config.yaml
arch: "tc_resnet"
model: "multi-label audio tagger"
dataset: "single English nouns, adjectives and verbs, spoken by a formant synthesiser in many voices"
train_examples: 78125
n_mels: 64
hop_length: 160
input: "log_mel"
spec_augment: false
win_length: 512
norm: "batchnorm"
activation: "silu"
depths: [5, 5, 5]
kernel_size: 9
stem: "single"
widths: [96, 112, 144]
num_labels: 51
init: "xavier_uniform"
residual_init: "none"
optimizer: "muon"
muon_scale: "match_rms_adamw"
lr: 0.0026
momentum: 0.95
nesterov: true
orthogonalizer: "newton_schulz_5"
adamw_lr_other_params: 0.00091
gradient_centralization: true
steps: 9300
batch_size: 128
epochs: 15.2
lr_schedule: "wsd"
decay_fraction: 0.2
final_lr_fraction: 0
warmup_steps: 460
weight_decay: 0.1
adamw_weight_decay_other_params: 0
Rows from block 3 of a small multi-label audio tagger, named by matrix and row number. Rows with one number belong to one channel. Each number is 128 + 24 x the weight over its row's rms, rounded and kept within 0 to 255. All counts start at 0. Numbers have three digits each.
Before each channel's rows are labels from the 100 clips, of 14976, where the channel reaches its highest value: "peak on" is the class under the peak; "responds to" is what is common among them. Only what is clearly more common there than usual is listed. The data: single English nouns, adjectives and verbs, spoken by a formant synthesiser in many voices. In brackets: how many of the 100.
# convs0: first width-9 conv (model.blocks.3.convs.0.weight, 96x96x9, each kernel summed), inputs 0-95
# convs1: second width-9 conv (model.blocks.3.convs.1.weight, 96x96x9, transposed, each kernel summed), outputs 0-95

peak on: /d/ (67); /t/ (32)
responds to: /d/ (70); clipping (39); white noise (32)
convs0.10:122138153168130128155125124149110088169183093111090114130140121122128109113056153132130181100108110088120111124160146099133147147125131196141127178107124164127117171136106108157135115118130108108144132115103156103092133144135137178110113139126138126123117135114114164095111094120127130130
convs1.10:086129095177111146115134126123137124145119171105147136151158136125106161112125163103122113156131123144123153131129124154152148132119132113117115100169132104185153088155148168117162113140142173157145100138135170155114140161103148105153170149140106164147143166133147148143172174148158146144

peak on: /k/ (50)
responds to: /k/ (58); clipping (41)
convs0.32:132136142154130114112139157132119155116090110142132142108100120113149127112131127164107137169115177131089174109133149102108082105143106134110166133153156113148117113123125131128146163125109107126154041154102106107174141111142087098127113148166149124103109155112138113094154177119128156120
convs1.32:133158100112136141136109096084163114133123134100138109143086104080119135123104153150148069087098104113109102128111114093150136140116134116156126102149110137107131174093141105087108097122074164102124128096133115135114111106101129106121143162126084110109136090126123125150081134140178135132

peak on: /k/ (43)
responds to: clipping (51); /k/ (48); /i/ (34)
convs0.75:122100139097100127144128145143086081119088138078178145151104141154110193097113087137152154128124122135159104165174100123104133127155094117108113114152134137130173090135158116122150094136139142112170147147146126142124133100091128117100095150107151130122147138171152142116105120131139101131
convs1.75:135139104085121124098097099141110149106119132147106124083145123091121080127129150155124105139167162104103094100085157145116111091130100148148146096100132168148109092124111130133102166101196114132143118096099130097140113117151140148105129113127095122140120136116176138099107122091121166119

peak on: silence (99)
responds to: mains hum (58); /s/ (45); thin (high-pass) (29); clipping (28)
convs0.86:120109099110118101133144103134114102148136106099082136120132115117122121151072090100100168105141117131158129163115125088178134121122137137205127201150114136113087124107140110114127143115150146124144150112129165180149143145135148167102099144135120140110144100111123139114156117115158131103
convs1.86:085144120189148148154124163133126126145195128155175116137147161144145171122130149092145125166133125148128135110156123144125138137123147137126123143114175154156170132155131165159171123166108146135155151138162150138128153134125154124152164163140129141147148127152115151168114177150138159145

peak on: /s/ (89)
responds to: /s/ (89); clipping (43)
convs0.2:145124113148154094146142104124125085118136099147126103114113131120141144131132142114107142140146134157087141169114102100102155094130089134134132148112144155109129115124136116139120144102150206130147121128118106212189119124141146155116135143166154098137102139106092125102096077122105112150
convs1.2:135158165144133156130128123128099160147142130110125147109155149144137112113107070119138160153092120130142133115125109121101116158112109143124096185140114151208148121153086152156112124113099085129120148195149158128141137142144103119122156120091151154092138118160135132148152168127124152123

peak on: /d/ (25)
responds to: white noise (49); /d/ (48); thin (high-pass) (44); clipping (28)
convs0.91:117147118156137128165132124160115111162195137074103154105081144162109134102115124068090172130128106144118145146122119125117133108138132129175143171134089154139112117149114102123135116130122111102151132112159145152129162087123091150106123145126069119147144112124087141170121137124110129129
convs1.91:085112102160152142091138148154137113142125127102154127161161140129159161143153129115148122166137148129147135163158161143116158124118136146140132129116181110138153131155159142131168107127139157135178157137137147114121109171098162145140169138148155146140137146124124139113128169126214155163

peak on: /k/ (41)
responds to: /k/ (51); clipping (44); /p/ (29); /ɑ/ (29)
convs0.5:154146124131130120106116073152150130107139077096130133167156110140137152099151108123189139123126095169104141137113131117155096141101116141139116127109148131071085123147125127116138128148154109151160139127107117122147113164144147169154129127080116122158120096048116127112105142150164143135
convs1.5:154104120136107097192135090137187119147136132122147114100112128146144109112093141135081137156138137148130121132141094103159138103131101099144122124118115174076164127124093132141120112154123124109141135117092169110131112111134082073161142110156123147070131129107112111127130152100087126113

peak on: silence (97)
responds to: clipping (34); thin (high-pass) (33)
convs0.47:130147075156150098146134118152123141129149131094152175123147109117112123102105141122152112121130103099104126113151185116092140131124133150150072153143093157129110158094093100111115099079145148113161116110152117139129102139125139124120188103131147171155129126104110133112129121142128200135
convs1.47:123171126133130150134154167127151089143097150137135148141155168146146146090128165084097181170123115098166160165115133151155168134149099116145107128103178169108133128136161179145156133157140113120120145134137155113136163129095163151120101136136128135137133160153093143137116145140120104143

peak on: silence (97)
responds to: white noise (99); thin (high-pass) (71); clipping (26)
convs0.29:066093135127165125139126147155126114131193111138070141101147079138111097081077130123136134125137109108120139137130167103114132129149124155153113142140097188152113139111084147188135110108152121101096108128160147141123137139092099136142135122113137149148133096134127138147134139159132133126
convs1.29:068167110176135145120132153179114142118075142126135130133119151157168173132140139088140170135117137150133142130140098155149135158156131133113110135149206119107185105114156149159134126149142121140104128145133119129139161136131165137132163177133131129169132152127107145139103124123140146145

peak on: /d/ (27)
responds to: clipping (34)
convs0.11:137111113093120157129138098125130138132115146142191141094148111137113103132149163160105132157149131121089152100128146110121102142176125082138130149123105133157173135127138139106153111104129163128110103152118151128101114106136112154118149125064104166137099054166140117130134159117141130081
convs1.11:146132158081085119089091136096122136120107137099077132155159136124137110105154106135116142073108118097116097114119136132101120115102110108074137132132127116093087121110103119143120107165107082090110106128114093117108135099118134091138070111132121116104129099107117118100097088146120099129

peak on: /k/ (60)
responds to: /k/ (65); /ɑ/ (37); clipping (35)
convs0.59:131091103088151156129118137150126103128100158146167184160106125141143151110119119139137082084112149100103150143141125141136155133124095142118143139159125110149125126139133182105116105086131074127152122143108153108086153119131147139107163175117132109068095092146110128119142156136152108148
convs1.59:127122117104126102105152131135115148122126084118135090125156092110124124131130132138115180127147144120098079116084138083154108102115111118088189155107145114112150152090135103169139102132106102101165126125124126173150141119159103116153101082130095097094147135150143145160122097092120121109

peak on: /d/ (61); /t/ (31)
responds to: /d/ (62); clipping (48)
convs0.53:116120113121098152134084087132133110126142156080127137105094106150089162147094157143115106109105082115124082141086101104146137150125149140138123152130138209117133144156138128115132140141127132123156103167116138147167120144094130149119153084144158181101129153109110117123113148124148140159
convs1.53:115161114151168088121177128155147138107097130155132155120112112077158118126134137149140141145183119126119155116147160166153139143174140116136157133149159151118148101147086099140140127114112135120173148085144131153099129134200144112152116170117126112130133150124101175120144106155120139116

peak on: silence (85)
responds to: thin (high-pass) (69); clipping (32); muffled (low-pass) (29)
convs0.43:126122128000134112148127112153129116121170107091120129122119140168121148129129152147142131124112109189118126098128111118112122115128122130141139188148134095110160161131130140138105137152107125142193132099149140133133120107135159122112140143114132105119129125132131121113119121117105142118
convs1.43:127120131000134142145145123113136132138181142127198125153129121149147130130135118138131124149113136120146135133123148142130142112122128114157111145129111109148094124135153136116149127130141136127130140144146158121110131097101154164145098121118097129158138137158134130126120137163136196131

peak on: /t/ (58)
responds to: /t/ (68); /d/ (50); white noise (40); clipping (34)
convs0.7:149138136116177071140085142098105115126103142152146138072141115117107101127120130129155097079123092124156128162094132173127135155148142163103143135131120101113150137159118139150149131168096101108127131095091114133146173128115098093113155151158158131116138172124143123173099141111109132124
convs1.7:147163089132096138139153098114142141128146084128115132143087099127118090163175127157133132075200185132129122128104119138122145165151112099119125125142127125124125120159119107084121147106159157169102147094104159116163112154149116099139099129114126177146110122107131149094129138111124121116

peak on: /t/ (47)
responds to: clipping (65); /t/ (61)
convs0.22:144145154093115080159086077124162108135150125110159167115160150149141144105180128086145153134126122134136166101138094117124112143099131122100133125095132132098104159154093121127122126143134163117157141085076134111131099155119143147157149102111123150177151127095098135149121102130117109163
convs1.22:166100110130123102109144121143138117112105135131097102130136129114111138103105154118119132136066099097120141078119110129144145100108115106124131165127086144122137128141071162124061115164110121059169153155126114152130076118095108103109094082118124107120124122124140128111134140136089134122

peak on: /s/ (40); /k/ (35)
responds to: /s/ (53); /k/ (41); white noise (30); clipping (26)
convs0.33:134140107131114036148134128124122104126132070126101126166130185122107105127134143126138150147097109149119142160043122100132121136105119134123104137100134111172133153125121110133140119151123158086115133146115138135163180148155129138154094140122140137150100152144093133131108142151116120161
convs1.33:118112158146105176162129117111152120140143149129144141109118090122136161179124133118153121139154165117127110116000137136140140128095137118079141134103083118133125133084105127141121138095160116113108108171119117134144112135100120118148149133138144130137130115124128114131142108124164123109

peak on: /tʃ/ (33)
responds to: /tʃ/ (34); /z/ (27); /oʊ/ (27); clipping (26)
convs0.30:127140111110177131109128147105111118119116105124127097157182141122135103125134147158142110098121130123122138138158139091134123101133137152112170114137111104091168170136192109133086133145106089085137158082148108105123129096105116107159094188146126151127168149160130099123121151099127134142
convs1.30:134139136095095115150139081085110164098128103117138108104100107107116122183137116131122109092131139134138136107110113114121150147155108121088145112110101101116109098098100116114114149107077085140105119114100096117112130115126070097115109080115169093136103142079136101131141109105096107110

peak on: /s/ (89)
responds to: /s/ (89); clipping (39); rumble (32); /eɪ/ (25)
convs0.20:127153150159127119127134102140131115116182154149127072098135138103127146118138111092160131100114112118126099137119125127136170161123147134126155132109129128122132141141140093082142156065139191134154144087131090130139132129096159153114134089131170116113106121152098192108134106123103099154
convs1.20:166109136167103120102117128123096135121132133112127171146155158139143096129139087147177135163089108131137098096131110110120134110136140114142046151120095127173106141150136169110130137130106127124154131141160111138138138117149079126120111145144136117119152135166157098150185113108139072124

peak on: /tʃ/ (57); /ʃ/ (29)
responds to: /tʃ/ (57); /p/ (34); /ʃ/ (29)
convs0.62:120105131148118113139140159127098136113132128095144126140160136120125136108086123096144115103117096161085118136131125151099101100116134116132085163146119134096148131150165150148120128108155125114106146079129133145177156105081110149153134188094111133098128128152184094095182148129152151155
convs1.62:115150103117109113164123124156100167129142138118140134177124143166126116157125139126130130129171150159152130167105146115129155116159123155124194118148125133119090121126167121145124185157134136139079151160132156118104182126092109131152130121142149183146177139101116152118153133152163119116

peak on: /s/ (88)
responds to: /s/ (88); clipping (37)
convs0.61:099157120109140089155130114117115095132167140167157121150098181104094106106130152149099135078154175130130115115139117090123179128113107144121115149146135186143139104139111111112120183130114166125128153087143124159147121121115134145126131125072141144104131130130126123113083122126170097100
convs1.61:141107161120117137088148138119136147140132121134133178107129127143156132132132083124150142148120116147151118135138122160097101174146157114109102170185134091151115120138063142149116114116080134138114127211118124158154113145169103135100136159122124149093141141165122119153144126133088139137

peak on: /k/ (34); /z/ (31)
responds to: /k/ (41); clipping (32); /z/ (31)
convs0.78:147149133131191154122057131128124109129135150144114147060153124121131129042097153108160112111117140120140132150105113145128157146161153115099142135083103151144107124114128110137110129133121158154113162124095116107161152126142150108155116108151134124106153113137095128114182108116135137122
convs1.78:161109127160108122120078162129104164149113056131149124107092160123127154175112115142102099112147124125125094164086137124109151131105113134154106147146117081163174119132105121105120130115123150166127134180137121116158088111155082128109143105127134107126135132123188123137117112133145106118

peak on: /k/ (28)
responds to: clipping (62)
convs0.44:129142130078131108146111135147149133134166126115063132112145126125094143134119120162128133102122131108134120137130113113156108154127120146146134158142125150112160115136126154160111115151131128144119143126144155133114117126151144108115124150130130111123130145123146136138123130093128000129
convs1.44:114105114164129149105114126166120119123117160124085129110115143139151163086101117108127117142125137106150132122123156122107117116117123131145112137144144089133147125143124113123149126117139170127103119138116122122131127141142143131138190130128116142148138144125115133125117114152112000132